{"model": "image diffusion model", "dataset": "dead-leaves pictures: piles of overlapping shapes", "train_examples": 145000, "image_size": 32, "horizontal_flip": false, "conditioning": "none", "arch": "dit", "objective": "v", "cond_dim": 128, "norm": "layernorm", "activation": "gelu", "mlp_ratio": 4, "head_dim": 64, "fused_qkv": false, "qk_norm": false, "inner_norm": false, "patch_size": [4, 4], "layers": 14, "width": 384, "positions": "learned", "optimizer": "soap", "beta2": 0.999, "lr": 0.0021, "beta1": 0.95, "shampoo_beta": 0.95, "eps": 1e-08, "precondition_frequency": 16, "max_precond_dim": 1024, "one_sided": false, "adamw_lr_other_params": 0.002, "grad_clip": 0.5, "steps": 8100, "batch_size": 128, "epochs": 7.2, "lr_schedule": "cosine", "final_lr_fraction": 0.05, "warmup_steps": 400, "weight_decay": 0.2, "adamw_weight_decay_other_params": 0}
Rows from block 2 of a small image diffusion model, named by matrix and row number. Rows with one number belong to one neuron. Each number is 200 + 20 x the weight over its row's rms, rounded and kept within 0 to 999. All counts start at 0. After the name is the row's rms in percent of the matrix's.
After each neuron's rows are labels from the 100 images, of 14976 (inputs lightly noised), where the neuron reaches its highest value: "top examples" is what is common among them. Only what is clearly more common there than usual is listed. The data: dead-leaves pictures: piles of overlapping shapes.
# fc1: MLP up (model.blocks.2.mlp.fc1.weight, 1536x384), inputs 256-383
# fc2: MLP down (model.blocks.2.mlp.fc2.weight, 384x1536, transposed), outputs 256-383

fc1.539,122,205,220,195,197,172,174,215,207,197,198,171,206,228,212,216,195,210,183,220,203,185,193,186,170,182,207,186,183,207,227,186,211,198,207,184,200,216,209,185,237,191,203,212,183,176,196,196,213,253,179,201,212,195,199,196,208,206,172,220,216,209,199,194,191,211,159,178,197,247,204,193,201,253,226,220,184,205,197,168,169,175,169,188,212,210,178,198,209,202,196,179,218,209,228,162,189,247,194,239,223,205,202,192,238,220,157,215,201,197,198,201,220,214,218,208,212,175,187,200,175,245,215,224,206,203,233,182,211
fc2.539,088,206,197,202,190,219,215,204,186,192,205,220,198,191,202,186,230,197,193,192,234,192,194,204,222,188,172,202,191,189,202,181,185,196,129,209,228,210,199,175,193,220,156,187,227,195,192,203,221,192,204,194,191,206,203,212,173,176,209,193,202,189,192,189,174,192,130,183,215,206,185,164,225,266,217,206,196,224,195,205,188,197,159,196,200,197,206,179,197,184,183,202,232,215,185,185,206,189,176,127,224,182,226,171,200,196,201,196,197,199,221,193,195,153,197,191,221,195,193,210,221,201,213,219,149,176,198,167,206
top examples: grey

fc1.281,110,197,222,189,217,207,211,210,223,195,213,189,220,194,188,197,182,237,194,195,211,207,201,229,201,177,204,194,189,219,203,185,218,203,234,142,168,162,202,221,200,201,199,187,185,184,198,193,211,184,214,198,206,137,175,187,238,138,224,191,192,201,232,173,223,193,178,194,218,206,189,232,158,209,232,276,174,212,186,191,190,196,172,198,190,196,213,202,201,158,207,148,178,184,174,190,196,222,217,139,199,172,212,191,160,159,185,180,185,190,201,204,212,185,171,208,179,182,200,187,176,195,237,164,192,177,200,173,229
fc2.281,116,237,205,200,207,181,190,186,206,182,195,253,212,234,213,205,215,215,202,195,170,172,170,171,200,191,198,215,219,214,198,184,194,205,193,197,188,114,244,208,204,205,180,189,185,193,211,206,205,208,186,209,203,226,193,194,205,191,179,221,195,204,225,196,224,197,196,196,204,215,208,127,219,200,201,204,188,190,219,217,187,202,166,204,202,211,203,232,213,162,230,217,224,192,212,206,187,202,226,260,186,192,199,234,168,232,211,188,211,195,200,240,203,201,184,185,167,182,214,200,162,212,206,214,172,244,219,192,211
top examples: vivid

fc1.503,105,206,199,223,199,191,212,209,181,224,211,200,193,203,209,187,187,240,220,188,201,195,168,214,214,191,205,206,192,195,179,204,200,212,190,215,227,175,183,240,210,189,204,219,232,204,240,145,204,207,203,91,199,223,229,201,223,233,183,215,215,178,179,221,189,182,171,193,185,213,206,213,226,148,191,201,183,196,212,194,197,190,249,192,188,216,198,176,190,220,202,205,191,199,199,206,169,210,179,217,198,200,191,217,212,207,185,186,215,190,194,210,203,234,235,203,222,186,212,161,193,246,223,213,223,223,182,212,211
fc2.503,094,201,179,203,188,161,193,205,210,197,193,212,209,236,190,193,206,189,175,176,177,182,220,204,227,194,196,198,221,207,184,178,192,179,195,213,167,187,193,209,204,228,216,237,200,201,173,208,206,207,194,283,201,228,223,204,188,235,215,210,216,210,179,205,175,208,189,191,198,206,181,209,195,155,178,216,220,224,199,195,190,197,253,151,206,207,203,213,171,167,189,211,186,214,205,193,195,216,219,203,205,198,205,212,177,221,240,211,188,179,198,189,191,192,205,173,210,126,206,199,236,202,180,191,217,197,202,186,188
top examples: pastel

fc1.375,107,172,221,207,187,185,202,205,235,213,182,178,217,203,212,204,224,257,175,205,203,190,171,174,188,196,214,190,179,202,228,184,222,199,232,204,181,239,206,196,220,200,214,223,201,191,194,204,233,199,195,201,206,186,187,197,178,246,206,222,220,181,203,222,213,209,245,201,224,223,217,162,210,193,211,251,194,197,193,177,192,191,152,201,223,216,191,184,213,184,208,153,213,185,209,181,186,204,215,162,227,181,208,190,153,202,168,202,192,189,201,198,232,221,157,222,216,217,165,218,195,215,242,217,197,194,224,183,248
fc2.375,084,194,207,231,203,223,173,216,245,203,205,229,187,195,216,190,178,192,198,213,196,200,197,183,242,210,190,200,184,210,187,183,198,160,201,187,231,193,179,188,209,192,184,243,216,200,207,217,234,181,191,235,219,192,226,208,219,243,198,219,191,193,197,214,215,232,219,211,181,194,200,240,195,187,182,204,199,211,176,185,205,199,177,205,215,197,224,178,195,201,186,217,220,207,211,205,218,188,221,227,195,209,189,156,155,188,209,185,169,212,183,237,208,185,208,145,204,198,223,204,216,223,214,203,214,219,222,180,209
top examples: grey

fc1.267,078,170,210,173,184,174,153,207,171,189,213,185,189,193,222,169,188,216,211,177,171,202,187,198,257,182,174,191,188,190,231,199,226,173,250,186,201,207,220,200,216,186,191,232,209,208,197,200,179,207,208,198,204,167,210,210,198,225,220,202,214,191,196,214,213,199,190,200,205,211,191,148,142,206,199,201,216,204,233,230,193,187,194,216,192,211,199,204,254,180,193,196,191,200,208,173,196,228,222,155,182,191,248,194,190,195,208,220,183,191,207,132,218,183,216,214,195,203,194,232,211,258,208,272,217,199,180,180,209
fc2.267,067,203,183,195,192,204,216,192,240,210,210,199,187,207,187,208,160,192,195,190,200,202,206,184,262,183,202,197,210,216,216,203,198,120,225,180,186,199,184,226,225,163,185,226,207,204,214,204,206,197,177,226,194,220,190,222,197,256,183,213,189,207,230,196,184,211,260,187,187,182,215,267,284,219,196,198,211,208,222,187,199,198,227,236,196,216,199,196,213,181,190,197,195,219,219,188,180,214,185,225,194,204,229,181,190,159,187,197,181,182,202,193,220,176,198,172,185,234,185,207,167,212,205,203,193,201,184,190,188
top examples: pastel

fc1.65,146,188,209,178,214,189,180,203,204,191,208,189,187,220,226,209,208,215,194,215,223,187,186,165,177,183,196,203,166,204,240,200,234,190,207,189,195,211,201,180,223,178,201,189,196,175,178,196,199,233,189,217,205,181,176,202,200,219,157,213,217,197,207,191,202,190,199,177,198,235,222,179,172,224,212,236,168,222,187,151,177,166,167,192,235,185,193,190,211,187,201,173,233,211,181,165,196,246,192,206,232,187,200,193,236,216,176,206,209,184,200,214,235,218,193,223,195,163,177,210,190,223,216,212,218,197,204,217,211
fc2.65,125,206,223,177,188,203,194,198,198,196,193,199,190,180,176,189,235,206,201,180,208,186,193,184,281,213,195,213,202,176,203,176,203,177,155,216,221,204,178,196,200,239,156,183,197,202,178,212,166,184,208,205,164,224,215,173,187,195,186,199,195,207,180,202,168,187,169,188,208,221,140,180,198,229,191,208,195,259,178,214,201,216,134,200,194,186,199,212,198,191,219,198,198,256,189,187,195,202,214,145,204,182,219,168,174,215,211,222,193,205,213,190,190,194,184,191,218,169,194,213,202,195,208,200,158,191,197,172,197
top examples: grey

fc1.3,102,222,200,212,201,236,211,178,222,197,233,209,218,168,157,232,183,136,196,185,187,194,222,220,181,226,213,186,195,204,193,194,220,189,169,209,200,155,180,195,177,190,206,216,196,224,228,200,177,200,211,200,188,234,208,198,211,200,190,209,183,214,186,195,197,203,207,216,171,179,209,200,192,170,171,171,211,193,204,223,209,214,270,198,182,208,197,190,190,211,211,224,177,203,163,212,221,192,209,171,212,232,206,209,230,206,202,187,195,202,193,195,166,192,195,173,208,184,224,171,245,215,151,200,188,227,219,202,176
fc2.3,075,193,196,214,186,169,198,215,222,225,198,193,199,163,226,201,184,222,201,204,196,202,194,210,233,171,232,202,185,224,196,209,187,177,201,155,198,191,180,185,226,196,227,178,208,205,193,203,176,209,202,186,242,219,208,223,202,259,181,212,176,202,151,203,192,195,220,186,219,187,219,240,188,194,202,197,196,202,179,203,199,206,293,194,210,161,213,200,196,182,153,203,216,191,167,216,216,234,196,240,239,192,190,219,201,185,215,198,223,203,213,192,195,191,181,203,195,169,222,181,163,202,133,196,221,213,208,208,188
top examples: pastel

fc1.484,102,209,207,164,189,202,170,202,194,198,197,149,210,245,216,224,201,219,216,193,194,194,174,174,211,183,208,192,200,186,223,197,210,204,201,209,205,199,189,189,192,175,189,204,213,195,198,218,235,209,194,228,184,218,182,195,194,194,206,200,213,209,244,207,177,213,210,189,177,201,184,217,191,244,214,225,205,215,217,192,200,179,171,239,176,212,177,190,196,174,213,191,239,192,236,166,190,218,164,203,214,209,226,197,200,169,190,206,197,193,210,194,235,210,227,220,215,215,163,220,192,209,153,157,212,211,230,204,195
fc2.484,104,219,201,189,210,213,225,194,208,184,185,240,224,227,188,186,191,206,209,207,201,201,179,199,145,209,186,200,150,196,198,205,238,244,221,199,208,191,198,205,185,205,277,169,193,198,185,189,198,217,218,196,160,156,171,237,199,176,222,196,203,175,209,199,196,215,176,190,195,200,225,177,207,232,228,202,192,156,182,202,206,197,199,220,195,212,201,222,177,224,239,188,188,178,205,211,188,221,215,226,236,201,183,217,193,230,213,197,205,196,227,187,219,198,218,148,197,214,192,206,229,187,216,207,151,187,218,204,196
top examples: warm

fc1.636,120,234,192,214,192,185,187,198,212,191,196,224,212,227,220,229,188,221,153,185,183,184,208,154,190,179,204,196,203,218,206,222,224,228,163,230,205,207,179,168,190,186,200,191,211,196,203,207,148,208,220,219,169,202,192,189,224,194,187,198,192,202,188,207,219,191,199,213,195,199,206,183,192,198,207,203,191,214,164,207,230,206,205,207,194,196,197,199,196,187,220,182,191,167,195,208,163,219,159,197,222,193,201,198,169,194,212,240,188,208,236,199,213,223,155,207,194,206,207,227,178,193,184,174,197,230,215,196,194
fc2.636,138,192,230,193,204,191,182,200,244,194,189,198,217,215,175,165,223,201,175,198,209,198,189,209,210,150,179,190,245,197,205,243,188,235,180,205,179,202,188,173,216,240,220,194,196,213,160,201,186,197,168,147,161,205,185,139,206,220,236,198,205,201,200,204,219,189,184,203,191,202,221,221,136,190,184,200,196,214,196,178,189,191,171,191,190,206,207,217,192,188,174,204,189,123,198,197,212,205,186,155,176,201,187,199,134,235,196,225,218,182,200,172,189,176,206,203,184,216,197,231,245,199,214,206,209,225,215,198,198
top examples: grey

fc1.511,093,193,208,224,175,219,174,196,201,196,193,221,154,159,169,207,194,176,196,182,186,191,208,203,204,191,206,224,207,192,178,218,205,200,187,204,216,205,166,167,209,209,187,215,203,189,197,195,155,192,206,202,203,223,207,182,197,230,172,185,201,220,203,174,197,197,166,217,203,171,189,221,213,229,182,153,171,201,190,232,196,238,256,168,205,217,185,176,208,206,192,193,215,198,191,210,195,182,211,175,212,197,220,219,179,159,256,181,190,211,203,154,179,168,210,160,200,181,208,255,195,187,193,202,195,197,193,196,178
fc2.511,076,210,200,205,210,185,198,196,190,174,225,193,233,187,189,192,202,218,207,187,185,215,207,214,203,210,206,193,198,207,201,225,212,212,201,218,206,241,227,179,228,185,186,216,196,182,199,197,164,200,204,195,184,201,188,195,194,198,240,195,206,195,205,195,174,190,170,202,193,228,224,194,188,230,200,203,190,148,252,205,187,200,240,185,194,254,199,197,186,225,245,175,192,201,213,220,210,234,238,223,185,195,188,202,156,243,201,168,209,187,193,226,193,221,231,221,178,186,193,201,228,185,214,190,195,193,177,183,195
top examples: grey

fc1.424,099,189,197,190,186,215,157,236,226,211,216,178,187,220,212,189,212,189,199,214,223,246,176,186,198,195,185,204,191,215,216,203,197,207,195,197,204,218,197,231,223,215,193,212,186,184,194,214,220,206,207,202,204,179,187,199,205,200,192,192,218,232,235,206,199,169,250,175,215,219,195,185,204,191,180,272,181,199,205,177,202,181,157,199,225,181,196,197,209,194,222,172,206,191,189,175,198,218,226,225,203,185,190,174,170,169,217,164,212,201,189,188,209,190,129,190,200,187,199,205,166,176,210,196,226,178,195,192,219
fc2.424,106,227,181,209,231,166,228,195,201,136,223,231,217,210,199,219,196,195,199,204,191,205,189,205,204,196,218,205,210,223,188,200,197,199,175,203,201,193,225,166,202,210,199,195,196,203,217,197,209,192,197,198,151,209,197,234,205,210,211,212,218,208,219,192,165,170,225,195,201,189,193,205,183,190,184,212,201,190,214,206,186,218,169,219,202,216,197,228,215,168,221,227,198,212,204,188,204,206,237,180,208,198,204,202,189,211,204,211,204,164,171,195,202,192,135,217,219,190,186,192,204,188,207,207,210,198,219,188,213
top examples: vivid

fc1.531,097,186,202,192,210,197,184,203,169,169,220,211,197,193,173,208,203,199,195,169,219,163,203,193,188,210,197,199,204,185,192,180,189,191,195,191,200,155,197,189,159,188,197,221,214,208,227,210,225,198,190,237,219,227,180,201,209,216,215,207,192,208,194,221,205,162,196,242,200,197,188,226,202,210,192,168,177,208,263,195,230,209,236,191,174,201,206,184,204,213,194,226,200,196,230,224,179,201,178,188,213,221,221,216,278,152,207,191,165,191,195,160,198,177,236,220,179,221,228,181,192,217,196,174,209,203,199,203,198
fc2.531,083,200,223,165,203,200,215,235,177,185,190,170,221,232,188,211,210,193,189,194,193,212,203,213,151,226,215,178,200,223,202,206,199,241,222,193,214,198,195,201,202,223,254,210,197,183,222,200,215,204,212,154,212,130,239,209,209,148,195,206,210,200,186,204,216,156,191,201,206,206,202,153,167,191,223,191,188,195,189,174,226,223,224,218,203,213,196,238,145,224,226,197,192,188,215,217,193,207,209,206,229,186,169,145,225,262,234,198,163,218,207,206,205,195,246,168,216,221,212,210,223,194,247,196,216,181,220,218,193
top examples: warm

fc1.545,110,214,189,202,224,155,191,160,162,192,188,171,198,218,205,195,225,180,196,231,206,219,162,160,222,181,222,189,183,195,170,227,225,235,170,208,199,217,218,189,190,216,193,188,185,185,197,201,216,206,206,220,188,212,217,202,209,212,218,224,207,172,218,237,209,210,200,193,193,183,169,187,192,218,233,233,208,178,208,212,170,174,180,212,216,193,207,201,219,211,197,170,197,189,219,202,166,192,205,197,214,186,214,186,139,204,200,227,200,199,195,226,195,203,196,189,200,224,198,196,201,225,203,181,209,177,217,208,232
fc2.545,101,181,223,204,191,200,200,205,223,195,218,208,192,220,209,176,180,209,188,184,178,227,198,209,206,164,195,182,214,242,196,240,188,206,171,156,183,186,174,203,199,219,202,179,219,185,181,184,251,220,193,169,117,204,173,202,201,213,224,199,197,206,207,193,205,221,198,198,193,217,189,224,167,233,204,196,202,208,197,208,175,199,181,196,170,173,211,195,183,198,213,181,189,193,213,195,211,229,189,145,213,192,187,200,154,178,142,213,193,212,185,169,205,191,179,179,183,207,192,208,191,210,244,208,163,178,177,169,199
top examples: grey

fc1.597,087,143,180,177,211,232,235,182,181,226,247,204,210,168,187,199,243,194,220,223,211,180,220,201,172,198,199,168,177,186,174,199,207,210,169,226,218,185,196,208,218,191,184,190,234,197,193,169,199,220,192,241,183,216,223,191,214,242,167,192,209,206,208,177,231,193,212,178,205,209,225,180,226,156,173,184,180,195,220,236,190,204,257,184,228,219,225,202,188,241,204,221,196,200,190,197,197,234,194,189,215,196,220,213,227,194,204,192,217,215,225,171,189,183,182,181,193,192,219,232,247,216,241,239,186,181,228,191,173
fc2.597,082,194,207,179,205,212,175,168,190,216,194,199,187,161,198,169,177,207,195,197,219,214,188,204,213,197,196,198,217,215,192,189,217,193,207,219,205,187,189,198,205,159,197,219,192,201,175,212,196,201,201,170,195,179,179,218,198,244,222,185,219,191,200,203,195,195,209,225,199,202,202,242,195,184,181,183,187,167,202,189,209,190,253,175,213,245,184,191,152,192,220,191,205,177,198,230,184,212,225,225,197,192,215,196,219,200,231,160,203,200,205,197,198,206,196,225,180,216,196,208,180,178,209,185,205,160,205,216,198
top examples: pastel

fc1.657,121,201,209,204,221,169,198,193,191,210,212,192,216,210,207,231,178,181,209,184,192,200,201,151,190,214,192,190,169,191,207,206,204,249,197,210,204,214,218,195,202,203,197,228,198,220,187,221,171,219,177,172,199,182,195,188,197,231,125,192,222,183,224,194,212,188,174,208,178,185,202,262,184,221,215,196,214,214,205,238,211,195,202,187,219,193,190,187,236,189,173,206,172,227,214,198,194,220,192,213,218,206,202,225,196,231,231,217,193,184,223,218,207,193,173,197,193,199,206,201,200,235,177,218,227,231,217,203,217
fc2.657,114,173,237,187,220,222,219,221,234,180,142,217,174,200,196,166,237,198,218,202,194,186,209,218,214,201,199,199,210,186,198,167,226,172,167,210,202,200,175,189,167,195,207,215,195,197,205,187,173,198,198,171,199,217,154,193,194,207,181,210,197,198,212,191,202,204,137,168,222,210,165,194,125,185,200,201,210,226,207,213,193,203,183,163,172,208,193,216,249,186,163,148,183,203,203,200,198,236,164,147,247,186,229,192,206,163,194,184,192,177,222,221,198,172,180,219,169,175,195,202,204,204,220,185,184,198,192,162,205
top examples: shaded; pastel; vivid

fc1.654,102,201,201,184,188,190,180,213,189,187,203,211,208,233,236,176,219,206,152,209,217,187,173,181,230,178,186,201,183,182,236,218,204,192,216,156,173,186,192,202,213,200,197,196,216,177,167,236,215,198,187,212,227,179,166,195,221,157,229,211,196,214,223,201,204,163,206,169,214,237,204,202,195,244,210,196,192,230,159,173,195,181,156,209,229,194,188,209,202,191,188,175,190,197,216,185,203,185,196,205,179,188,195,167,209,176,191,204,204,202,217,213,247,211,229,211,224,180,157,193,203,176,197,176,217,214,202,186,239
fc2.654,107,190,190,189,208,175,210,208,171,204,223,185,184,232,195,246,166,200,197,196,239,192,203,198,174,187,213,199,229,189,221,202,164,215,205,170,212,184,203,206,235,222,189,209,180,207,205,223,191,198,204,172,216,175,210,214,198,165,174,191,202,192,230,201,198,167,174,226,200,179,210,152,193,196,191,207,202,216,215,187,211,195,155,210,203,182,200,186,170,233,184,214,201,204,237,224,180,240,238,214,218,203,182,220,239,222,233,197,241,247,203,205,189,165,230,179,202,168,167,196,168,219,175,186,203,181,194,208,201
top examples: vivid

fc1.582,117,226,212,171,181,170,217,213,206,207,183,187,207,204,208,215,213,218,205,216,210,196,214,167,203,188,210,186,196,160,213,202,207,195,201,187,201,230,207,200,215,163,189,215,220,199,225,190,208,187,176,199,201,198,198,187,197,254,165,208,212,230,176,200,209,234,237,162,205,186,229,217,196,177,203,189,203,174,170,160,193,174,217,189,219,186,200,173,239,193,202,197,189,212,205,165,184,192,187,202,215,205,191,184,205,239,163,170,219,181,214,187,236,214,197,202,201,198,199,231,218,187,177,196,199,234,222,188,192
fc2.582,109,204,241,202,197,193,203,194,232,191,231,185,210,197,165,173,224,186,219,191,191,187,191,200,227,180,205,204,201,172,203,204,210,129,192,231,171,225,209,196,209,176,207,202,202,190,219,195,249,209,218,167,209,202,229,208,188,266,141,206,196,192,162,196,179,214,217,220,208,186,166,277,220,161,186,216,200,167,193,198,198,191,194,203,186,185,186,164,218,201,194,208,195,163,215,188,202,199,206,171,201,208,196,195,145,175,216,251,220,206,210,193,204,202,211,245,196,210,207,195,205,208,188,201,186,245,188,183,193
top examples: shaded; grey

fc1.353,083,185,213,229,221,226,244,173,189,214,222,211,196,207,185,200,217,174,226,189,219,177,219,232,218,200,192,201,209,213,194,187,212,195,184,189,212,154,179,210,182,181,154,208,198,223,215,190,201,205,193,266,177,203,192,214,225,208,199,189,193,212,174,211,213,182,193,219,221,198,208,179,163,174,161,216,166,205,204,204,189,216,244,178,180,200,227,181,213,223,202,238,210,189,166,236,209,180,205,180,213,208,204,224,228,154,220,180,236,195,212,188,166,202,164,188,193,214,218,135,205,176,189,202,179,201,195,203,192
fc2.353,080,191,240,211,188,203,200,212,180,206,214,216,185,238,208,180,177,204,190,196,258,195,213,203,174,209,196,194,203,235,185,183,172,189,186,202,181,188,190,185,179,213,191,224,198,197,171,185,199,189,216,108,214,214,217,237,193,188,217,220,202,189,191,184,193,195,213,205,200,183,222,201,189,165,184,202,191,207,192,196,229,208,223,198,204,213,195,197,157,188,240,213,204,179,182,195,214,194,214,208,204,207,196,203,195,237,238,146,216,198,187,204,174,204,158,191,233,185,218,220,186,186,228,204,226,189,264,208,193
top examples: warm

fc1.427,089,200,185,218,229,209,237,180,201,202,215,219,190,178,182,177,222,202,243,190,178,164,214,213,198,214,190,204,205,215,175,175,209,220,196,220,207,173,197,202,161,209,202,210,231,225,177,186,170,195,208,219,199,230,210,212,221,206,186,201,178,219,194,173,224,214,161,208,177,165,200,215,196,162,210,190,170,191,207,218,209,190,269,197,231,219,220,191,227,203,159,217,199,216,193,222,194,206,179,216,219,199,183,212,238,158,211,188,205,218,189,196,157,187,195,185,173,193,212,198,205,199,204,184,192,191,204,193,161
fc2.427,069,184,160,176,201,183,188,211,191,185,190,190,213,197,217,156,186,210,188,192,186,218,210,203,185,224,189,203,199,211,201,184,185,217,214,232,204,180,229,198,166,168,200,225,171,210,202,204,154,221,194,144,209,224,192,200,191,160,219,180,227,189,202,214,231,230,188,210,200,207,189,185,197,184,208,206,211,166,165,200,207,204,274,170,229,241,204,243,192,227,220,178,183,182,212,201,203,184,235,227,221,193,220,212,219,244,204,206,191,225,178,194,200,207,205,223,197,187,201,203,208,203,258,197,175,187,223,216,213
top examples: warm

fc1.558,096,211,196,193,213,232,209,184,178,228,201,213,198,159,170,193,187,205,224,197,171,167,222,170,201,212,205,199,213,175,172,199,191,190,182,241,185,187,186,181,173,201,223,182,212,220,192,216,193,189,208,188,201,203,217,211,212,236,213,191,175,189,217,159,191,209,225,234,200,204,187,205,183,183,181,149,187,199,240,220,249,186,265,197,178,195,196,194,192,197,185,246,194,193,189,227,189,157,194,179,203,218,208,222,243,232,244,201,199,206,191,206,183,194,232,190,188,185,225,182,189,197,219,192,185,205,212,210,182
fc2.558,085,193,158,182,197,203,195,182,177,165,189,150,194,204,213,175,209,189,206,221,181,180,210,238,205,198,179,201,168,183,183,223,257,205,219,207,215,201,198,176,198,201,253,196,184,174,196,176,219,208,210,227,208,210,209,223,180,207,205,207,215,175,192,192,210,229,214,193,196,209,179,215,203,190,178,209,173,197,150,205,162,202,240,179,207,191,206,190,202,223,217,160,220,182,205,207,216,244,203,240,224,202,221,166,211,165,187,236,190,203,197,205,218,182,216,226,206,216,213,210,200,199,210,193,173,206,184,211,192
top examples: vivid

fc1.355,096,183,176,202,220,172,209,172,234,196,182,178,185,229,194,219,194,194,205,175,207,212,205,179,197,187,209,220,188,221,215,216,183,229,188,226,204,156,188,191,185,206,196,181,213,194,203,202,207,202,201,188,231,162,182,197,197,183,203,216,222,206,240,175,209,185,195,162,216,196,206,222,221,240,212,205,203,180,210,184,183,214,252,186,201,201,181,223,162,178,219,191,227,211,198,190,201,181,177,188,212,213,182,167,231,190,202,195,192,192,213,190,199,193,181,176,199,221,174,177,213,175,190,122,191,216,216,203,218
fc2.355,095,209,158,199,212,202,213,200,211,170,177,194,161,193,203,177,174,204,234,212,227,188,206,195,182,185,213,202,208,225,197,196,212,244,211,244,213,177,188,214,155,213,186,207,189,214,216,199,158,202,161,199,192,219,171,210,193,171,197,196,193,200,224,207,188,184,141,200,203,183,197,141,186,208,247,214,203,165,207,192,232,207,221,228,206,204,198,218,199,168,184,174,194,194,263,197,177,264,188,197,202,205,193,210,236,205,213,197,192,222,177,207,219,194,169,196,191,189,193,205,192,209,199,206,201,170,206,204,185
top examples: warm; shaded

fc1.308,115,193,211,208,218,188,199,200,224,177,190,201,188,223,198,204,220,223,212,194,195,241,212,197,200,224,269,190,195,230,212,212,187,240,191,214,190,195,196,191,210,192,228,158,177,191,203,210,234,213,188,176,200,170,208,207,197,197,158,228,186,180,223,212,239,205,197,202,198,172,230,190,234,203,208,200,212,210,167,163,201,203,228,198,215,226,190,209,146,197,206,191,169,182,215,199,185,200,180,185,204,195,189,188,212,173,191,210,212,172,204,223,197,205,193,206,203,194,180,186,196,162,199,99,191,199,206,200,207
fc2.308,112,201,172,189,195,219,213,208,221,207,199,208,169,195,215,184,183,194,219,182,200,195,205,213,167,191,203,197,177,240,209,190,150,184,184,241,190,198,222,198,225,193,169,176,209,198,197,204,175,189,190,187,237,225,225,225,211,208,217,195,198,190,230,202,218,181,140,202,194,188,154,145,149,189,198,201,194,222,211,199,211,188,226,223,184,246,204,207,166,188,169,192,194,221,207,192,214,204,200,191,230,192,188,205,253,199,208,201,189,208,196,227,194,181,195,177,212,229,201,198,231,215,173,205,226,157,212,194,195
top examples: warm

fc1.684,085,200,182,191,197,198,227,193,224,194,219,198,187,187,163,207,168,188,180,192,217,156,189,199,218,191,214,191,220,221,175,189,204,202,186,212,179,207,196,186,186,189,227,186,196,199,189,179,187,203,216,194,193,214,184,209,186,245,182,182,190,187,241,227,200,184,213,222,224,187,228,184,202,165,217,207,186,216,188,173,210,204,205,186,212,187,174,183,211,190,184,159,193,198,192,200,203,203,207,164,231,198,211,220,189,217,220,208,242,180,167,180,220,232,224,202,203,176,190,220,217,176,224,160,210,207,189,220,195
fc2.684,084,205,211,196,206,189,177,191,242,221,226,222,175,216,245,233,203,210,187,203,225,193,172,200,231,198,206,199,187,203,195,207,160,179,196,204,185,182,207,191,228,203,207,229,222,195,208,198,182,193,209,210,248,179,223,197,197,290,180,200,186,193,210,206,222,166,235,189,205,207,187,253,242,178,224,188,202,220,191,205,192,190,213,209,197,190,193,215,191,201,224,221,199,204,213,210,209,161,226,231,199,208,208,184,163,171,184,203,197,242,192,233,209,189,237,184,196,214,194,205,202,223,218,191,229,206,212,160,195
top examples: pastel

fc1.390,090,183,208,166,220,167,166,194,217,195,217,222,179,216,220,189,212,257,249,207,211,174,168,192,227,205,209,159,195,210,226,174,222,198,231,189,231,205,204,203,205,176,165,214,246,192,189,211,214,178,162,176,183,194,200,209,194,215,220,217,199,207,225,185,178,224,246,184,196,210,219,180,210,185,209,176,206,195,213,208,210,175,191,204,220,177,189,176,217,209,214,201,218,208,186,167,198,201,197,185,204,189,208,210,179,205,187,241,200,191,211,195,218,208,260,197,220,232,208,180,204,230,237,195,197,186,233,209,214
fc2.390,106,168,187,197,187,211,210,197,219,216,200,172,190,247,211,213,168,186,229,186,181,230,183,203,203,201,194,205,207,184,182,194,173,216,225,206,208,209,209,209,180,194,179,195,140,199,235,197,245,201,191,191,207,191,215,205,194,197,200,192,211,218,220,192,183,226,245,197,205,209,182,208,186,194,212,198,203,189,197,203,200,203,197,224,201,132,201,198,205,190,207,211,216,162,206,206,197,216,186,231,209,203,208,171,172,204,190,193,173,190,187,188,208,239,236,173,190,260,210,213,199,198,208,218,194,216,116,196,188
top examples: warm

fc1.4,088,189,193,208,206,164,229,206,211,211,207,170,222,196,208,183,193,224,176,189,238,211,212,198,230,168,189,193,220,211,180,206,220,188,190,151,208,198,179,200,197,223,184,187,175,180,193,182,229,157,181,225,185,185,180,224,197,224,225,201,214,163,235,200,195,181,226,156,198,216,158,173,190,239,214,250,219,178,205,208,263,205,167,198,232,206,194,201,215,209,220,199,194,196,206,200,235,166,213,201,201,201,191,186,177,195,190,193,231,180,168,214,216,213,141,187,214,215,198,220,194,185,229,191,203,181,214,195,216
fc2.4,092,191,204,204,221,221,189,176,210,179,197,218,212,171,243,224,214,194,149,207,238,171,220,193,192,195,198,197,147,243,188,215,179,187,204,173,193,157,237,187,201,210,192,209,226,212,206,217,233,185,216,171,193,222,237,193,192,214,162,170,206,225,223,198,193,240,222,223,205,200,214,179,217,223,226,192,195,178,182,221,130,188,160,183,176,238,200,223,247,233,201,226,221,198,212,201,195,206,210,219,203,197,171,204,179,225,205,174,231,201,165,189,186,223,187,195,233,220,195,173,188,210,216,185,181,239,219,221,208
top examples: grey